From a checkpoint of a small class-conditioned image diffusion model.
Model: arch uvit, layers 8.
Rows from block 2 of a small class-conditioned image diffusion model, named by matrix and row number. Rows with one number belong to one neuron. Each number is 128 + 32 x the weight over its row's rms, rounded and kept within 0 to 255. All counts start at 0. Numbers have three digits each. After the name is the row's rms in percent of the matrix's.
After each neuron's rows are labels from the 100 images, of 14976 (inputs lightly noised), where the neuron reaches its largest size: "lies over" is the class under the peak. Only what is clearly more common there than usual is listed. The data: cartoon faces. In brackets: how many of the 100, against the usual share in percent.
# gate: MLP gate (model.blocks.2.mlp.gate.weight, 384x192), inputs 39-77
# fc1: MLP up (model.blocks.2.mlp.fc1.weight, 384x192), inputs 39-77
# fc2: MLP down (model.blocks.2.mlp.fc2.weight, 192x384, transposed), outputs 39-77

gate.297 079:115089130166188158193132166119125115157147141076158090087130149091086153090165126137114202162062084139145135115062059
fc1.297 103:176151133142132091102161166118079177142186109141086159117097125121111108109116121187176124138129132112138135146128177
fc2.297 107:174078159136118097085176164153081109130165134118156130131086128162135044148135125157183113115196150100141145110138182
lies over: eye (42 vs 1)

gate.113 091:141127121137070161124119121104141167160148086168148161105164156091173127115126122146101137166114194148085078087131129
fc1.113 092:181151151180116129127142143125154145087138096113147101077123109098164142115102143117106146097110178144098117118111118
fc2.113 090:105097123098132119158082133106123143132156086098153133155130170097164196101103130175082120182120154158115190093169145
lies over: clothes (94 vs 6.1)

gate.223 126:080136100099127115096203131135186143145097160193149056130151105155128082159122140117135110167131161127110148046128168
fc1.223 077:143110149113129164168227138163188131143091160122197098071152116121124104104118121121168219186074051197121110118063142
fc2.223 096:090065131133128068149128167148137120109100153111102095103119157158161080128192128176115125122158108107105145072137116
lies over: eye (91 vs 1)

gate.315 081:139150114153118104101121113052086163149129088043145128150135107157103121166100110123148067118150126123129120097157121
fc1.315 109:129130110133125169159088171160055132120130147149151122076087197107064151089068137106172122138141162136184097179188103
fc2.315 094:181154116144119112117130173170087145130125041128104124091121083144151103178101120129150134141160149158104133137140178
lies over: hair (43 vs 9.4); clothes (33 vs 6.1)

gate.201 110:116067102189104150151049095096121096162125122160111158099126161081177158102100098098138091084098150122161126138185101
fc1.201 100:110096177103158198172162117136175122172080147106185089133130103146110101147157104180157159164092090137097126120079137
fc2.201 095:110129144114054155169082080107127114138129153113173133167159156061209141114128097136133151115091146098139096088148148
lies over: eye (33 vs 1)

gate.57 082:108095099147113136118122106108097133099138178183134128128195122147137082128121102097175155115136140101182117086093190
fc1.57 132:139171157102092062124142122168167142108106111118134115200133096162180086191101171200085095142132202062088159100170157
fc2.57 118:132141194080117102158105133151143154139093159076173127131123126120134210166141213131034099128074108079121102206154072
lies over: clothes (28 vs 6.1)

gate.240 083:160112147110119089152111138161112164139212115098110153197150119137121139138178083106139117165075144146110133066107101
fc1.240 092:169107124095147089171090067161126084113104133117069121164110156158146154126135125164122084121147145088132109134135176
fc2.240 110:095149176093074121106104173148079098072120162072162148138153132123097165123102162113101167095080145102087161125181137
lies over: clothes (44 vs 6.1); hair (25 vs 9.4)

gate.63 109:123096098196133145167144140106086139183136153116128122073143178073077196097142115112148159141105075131147102133088086
fc1.63 105:186103107088174154101133167116151140106156205150143117099097133140149130117098093158075128143135107171124196106093155
fc2.63 106:157132094080196149088127172062083159121139191128120170070123157125124143068094095136113092180117133173145179133110161
lies over: eye (39 vs 1); hair (26 vs 9.4)

gate.111 078:166140174156162099161142033110125096128147100066142049158134109090099200124106093199083176178150132124137163135114109
fc1.111 113:116094109185145154133147152098104133162117178100186105063126105099069134103088125149128163125131086160133114139100102
fc2.111 118:171140145151148102139179066124168105083104111113074063134130085112143090152087121125149111148197150073109111111131167
lies over: hair (44 vs 9.4)

gate.120 080:113146076132177180163102083135165163109054090138108102075064141122157132117119113111134166129153153102119113111115171
fc1.120 081:086111118064152145117088116165103131109128114116134130186171106118103091127145120156094124145063127115074204139172170
fc2.120 098:165125113089133147112107087140173152186172141111171181176166125137069190165125095130114129156105152132173058168083120
lies over: skin (56 vs 16.3)

gate.33 096:142119147176114090125084139134095125079172165119097160102080139093183162025125115103146111158124107121119080125158073
fc1.33 089:102110099109162099153115125121102144115123130072185141125119132162087173107139119165146151059109130099156093145161101
fc2.33 095:116159156183121125103072119057135168166160121103155142169148150216087119122131168130118123149094099115149194123213120
lies over: backdrop (100 vs 63.9)

gate.228 098:127144136104117188113160149095163122149163105145180070156115114143122146109152095197148148165101114094110133177085156
fc1.228 097:141102109116123101133138084141076180084053135138100169070139160097187108171112139145081158117096146145135108102139151
fc2.228 104:134129111174117145140115071111093163136133126161137094188137068150208085123054175050124094092161191140150144092114044
lies over: eye (28 vs 1)

gate.274 080:144132100094123130155187195142143078087148088141168113132102069119173131146145174124151140144119095146097195047139197
fc1.274 123:104066131189159162155117140116088143155146152082170127056123191085078187078143127100121184127082085144176114132089108
fc2.274 104:074097141166113079136143114174096155119150116040147147154133122140155178116169144076138137111135057101126135097097174
lies over: eye (40 vs 1)

gate.321 084:157100090164144162106127109116018243099123118186153143076153133145089132058138165120182115174143129087099103181137128
fc1.321 083:172174155124092110146170123141160117155156091146138152141143129233078075140150145090133090199141123122076130166149159
fc2.321 086:163107133126120112174155136120096106063110108143103052141105103114166143147096045125145157121109105124049200090120171
lies over: eye (25 vs 1)

gate.218 094:087106091148149091197087117135025181105142113094094147085128146069120161096173145104196129079100170132194137142137097
fc1.218 096:132129084106079196083135151119213120193088123142183118140156086179162096167101134114162163123173132131119158084130173
fc2.218 099:112135117114157107089153172100114112088080114139123046095112105075185079128160033143157079135177097104078103121096144
lies over: hat (26 vs 2.6)

gate.181 083:158104113154184178102133144188098155133136154122146112097040122152143175115161105108122122089085091126162115151101088
fc1.181 087:160129168094112186126160106138160149117141110112091164105101138113161179169128109108100115106123107111211128129069076
fc2.181 102:128140185103124150144146086118115155158118103055123219144112197070121196075121106146064132203100149107140100155178130
lies over: eye (40 vs 1)

gate.165 083:135126125115128121074129139151150185125178134092126119168103099159108140133133131136088123136085152150115177111112080
fc1.165 093:149174138124115109120086144077183135148130087126142105145094089081218188092119106173106124164108126134133109145111115
fc2.165 097:121101132149143162145125135120073130110089133090153150141154132053101168114139190167078171158110100105116119099121102
lies over: skin (98 vs 16.3)

gate.189 086:081130141080162094088187123068140115102086090116184109126157127178122065159118110179144136119104158152113163104065183
fc1.189 089:164087146136125095168142134105149129112114152069158124178075156090161141092181114144126147136078048150105159118139119
fc2.189 091:142163105128182133112127148147151117096122076133136096114111075184189078178124095126183089105125146131150193116142179
lies over: hat (31 vs 2.6); hair (28 vs 9.4)

gate.56 093:190171136155159095131163194192159133133175195154125147159124123148139117161162092107109101141124075152092135099135099
fc1.56 092:103150154118134109115184113154143126105127140120102120153176121123144127124129137108100110176089095094092143063102152
fc2.56 091:086113172136130119174134100112116144152078190095155120183116136137130168151107095106156122144131118125152139068061074
lies over: clothes (32 vs 6.1)

gate.366 077:133155155139184138155111140120104097154143119112183093088108168158124109106152111172155155085040111120137161120122116
fc1.366 104:148131165113122087108175153188150095171159117088133121159084112166125103097120120147154151101074137123091113130079136
fc2.366 100:134134095061173114168132148145159115131144118172120102067089117153092154190144033175121158154124136098176104153133217
lies over: eye (49 vs 1)

gate.136 093:101092127098162164196084143126064129130119108075146138153081197144094155134148105145132126044109107131116148097155100
fc1.136 089:141126176089122166100111119122137124098132142111207118189114125136135135142097154223095124111066115112128098168091120
fc2.136 090:189169088145062098167147097094158157117122133129169155091131088083184123113089166088160152145126109151133115165099117
lies over: clothes (67 vs 6.1)

gate.304 076:165116159153122122104161084126152090170113125123077177091154106082128146131127108144157135167170060160133145142087100
fc1.304 091:115158121092126152050121116101159132108110103169091101125154095144165063173116137119122057074178195087110184134166178
fc2.304 103:145129116194157158147104159128143170121130121149177117161109130127146142092145104168099113115120121101106081180088115
lies over: eye (31 vs 1)

gate.379 084:132123151062112124121120103185190117123121167233079170139103101146146058152122173139128097155131136129106066123173155
fc1.379 083:156133108090115178133184113115154094186132105190100106121087083125112067074137103193142127187088138153117108095220194
fc2.379 082:121165114148122138169107097102187162167175154088141184194116157100169110104085165083125074124112144137190075137089058
lies over: backdrop (100 vs 63.9)

gate.253 093:143126083110158142173126125169083134089134156083127094126131099149107112133151131144147159142110152126139147113127138
fc1.253 105:147123104166151141110170056118129128214118152197057109070150159094130139090084137075185154078175126125146077142175133
fc2.253 104:105128116121079142169092166143145072127122058123123047106067100151120072189174071146098126155079200133155126141087133
lies over: eye (62 vs 1)

gate.320 116:102159115105104143065162135086207162102102108178147104108169100141162075153120161176169179136139141112080120094129139
fc1.320 087:101122125118125132065149160109140117076124096108161061118090121139122078200060144111126118062135132091146149128115142
fc2.320 084:040044137175139115148145101117088148136142106108081159107162115123171155150089123090138135148132126092162091163078076
lies over: clothes (29 vs 6.1)

gate.204 099:126078096181162162164133152081111162163107124129169106080126157088093154101129108103110180119081050131155120150113090
fc1.204 103:174093146123135146123189159115091172130068137080065088112177095145103151140132111074135107154097155175084086118159146
fc2.204 130:128135161119146157113172132109105137130093134031071154157163098136094172141139124099139118158082123219111100140161105
lies over: eye (25 vs 1)

gate.309 080:112116168135121084146105107068112151133134158123127188138091161111148172110142125124157094082111133160229143105087133
fc1.309 112:152101130116184154146083137108112170128137119079160128089100136135101187071149105123151205166072074189150105165110101
fc2.309 095:166132127123142062151068114175176155106174140124149162097113158128148194061112155139128133094063067112146115128161133
lies over: clothes (31 vs 6.1)

gate.229 077:172100110181089189187078161099094177137139089168116103124115104030136154083090093152096154099144145152113137147148112
fc1.229 082:062149071149146160072134101119104130135114089124135151123112148098133143077118089090083085106137150094171111102127191
fc2.229 081:121064090163095145089157178150122154090067105195074135119103085109176121128108055175125094098168136081107099136146196
lies over: hair (32 vs 9.4)

gate.55 107:146080113143168191147170148115149161147072151115180119096137140100058131108164106139142187166105061182094167118086095
fc1.55 115:099080098124104105139141143080046053157152127165139099132157139033159185139117085121158147090114112103165055119140069
fc2.55 098:091053108062096118133123128078124059123137142123135144125190131061134182200132097111112181124083108135139094074126093
lies over: eye (38 vs 1); hair (30 vs 9.4)

gate.355 093:083128159111143133094134110063184130151056107146185087093145100121132163167096143173135145105088144120154151095074166
fc1.355 081:170063128156168088116187169093123105094092181095152099102148192111107105127183159147167141147063095106104113151131121
fc2.355 084:132112135116132091188103131163140122110087139090134125119082138113155164133062116141119108171077118107154111160140107
lies over: eye (39 vs 1)

gate.220 100:085113114167170155107074147141158168122127122110159129077110154102100138056105151207119119109069087143096104124119079
fc1.220 092:118149111122139101131148165100100148174153151197085172121182125128136137150117107088190141098195174133107118128184177
fc2.220 102:171098094130119142167154132166133095147132196143100154155139119143130129178178123080172175142169178124151149145125152
lies over: hair (31 vs 9.4)

gate.127 096:134146095081116059075190164138176097115135148180152109163153100133137063164093139123104082096152175101106164101178186
fc1.127 098:169173106159167141070213103146158135103102176118160108103130108205126107134103144168093143161137081145121080095094115
fc2.127 108:110084146127124160168149097170115146106158153124100107159100145132118094139143158107137134128148072116128119121121129
lies over: clothes (29 vs 6.1)

gate.82 078:142141129146167161120173077100173151096073110058125130091126108135115107161154059180127196170122125180108159123113140
fc1.82 087:146135154145175121096124088156139062074105181096113118089114152116112085153154108193101150175119146164134095143129112
fc2.82 089:104129165163133115110077084052180113067167144079151089145130153091153113141151154136186109109137152162129140124207179
lies over: hair (52 vs 9.4)

gate.183 148:129134106100127102042179139121211104180096112166144105096142092173092078196096119174110190190150129134106167086111160
fc1.183 100:173098143145129075114112136080084089156089169115078153136128151118092192044155093139127163189143154079124169172147076
fc2.183 083:057062115106181132081125216103178129124088150094144086071105114094138091146160107111139091163121089087104143139173177
lies over: hair (26 vs 9.4)

gate.195 084:140158129099139133120126134094135080110052185200118044153116109107168139108106140143120121132109097096102092067121119
fc1.195 096:137155142111145064116114106175099118087144137158100154139109091137170084181102129157135064124187172092101135116175167
fc2.195 090:189069190132106147102118158207144167104141149085165147085112083152079128079104133146136095156113110140088155144125120
lies over: backdrop (98 vs 63.9)

gate.18 086:127146139123149144113140102176079134145056113090104104077172142153103169096150116096167098109148120094165151174111110
fc1.18 092:058106124084106093138073090116121104128167094097126185108174128146177157145127133215083151119125171101139053129070068
fc2.18 086:157145087122128104115191149102113050128135048158141112156100080147148108155171075123056114144109139102108084160165144
lies over: eye (51 vs 1)

gate.314 077:103163107047131146127187133122134094130137109130138095153133134132160168109108103159093132113197128116146117114076082
fc1.314 082:156149127106154188153113057135073132113098139116139146047122120108143210071126164141170133146103117139116039173130105
fc2.314 084:145139152112081155083153184144110155154108128127114085099145070169089097104114054111093184125173134150069156152105132
lies over: hair (30 vs 9.4)

gate.337 122:153118098192099114109165140114057136143111178188102122068151168080136167067096146073147090091140127105153111160179137
fc1.337 085:119137141158129128110116144133062118172104152114135148126101163089146143146179115099122124102140113130152113140160100
fc2.337 096:134175110103125124124124171174123112083077164148145076144088057185141091141116130125176105122149144125094136108106160
lies over: glasses (58 vs 0.6); hair (34 vs 9.4)

gate.330 087:137084120186143181151131124104057160154142133126141103065112162082107208068143077086133204127072110127189124162104096
fc1.330 112:132140084159115069180091141123082162188147149141093077098166131099181161129130122119073086015128177113143100170172104
fc2.330 113:116101128141127108114125152171165153171113191173110086118152114189193125160171161166105108113158162075107122154136141
lies over: eye (29 vs 1)

gate.139 092:094123084130106122127183174139129160060146153174113076066163162104158078111131138114171105133123164109139109136152145
fc1.139 107:122099149155151214149127145097084164150135141091107119129130141144116174081170077114123164117088089178119154122079095
fc2.139 106:129152106121114177097133170100126131123088127198085112089090100133196087123099085159185091111131135177106148095112158
lies over: clothes (78 vs 6.1)

gate.117 089:117109150164089109196130125072094120101136113152071152090186121121153148087087110127131140104114161114187142133102070
fc1.117 095:102145123172145144122101109133078143157109105101131196113161145082054148089149096092113174117108171114088105200142133
fc2.117 097:158157120115120153134095070134186128166132134168073145112120149164128139143087165097114136092143128112130192124106126
lies over: eye (28 vs 1)

gate.215 086:125113092131139155179083131126073132054118104104094080066148133121149136148133118143154141100097196083142069116097116
fc1.215 087:154096117108165140133077112154042112164119123128140157208188123149085178119131124057148116073120148125165159128150102
fc2.215 079:168091100137123112184128174170123099074114156190060163124095110102160111140065089159186120077149144108098105150153145
lies over: glasses (68 vs 0.6)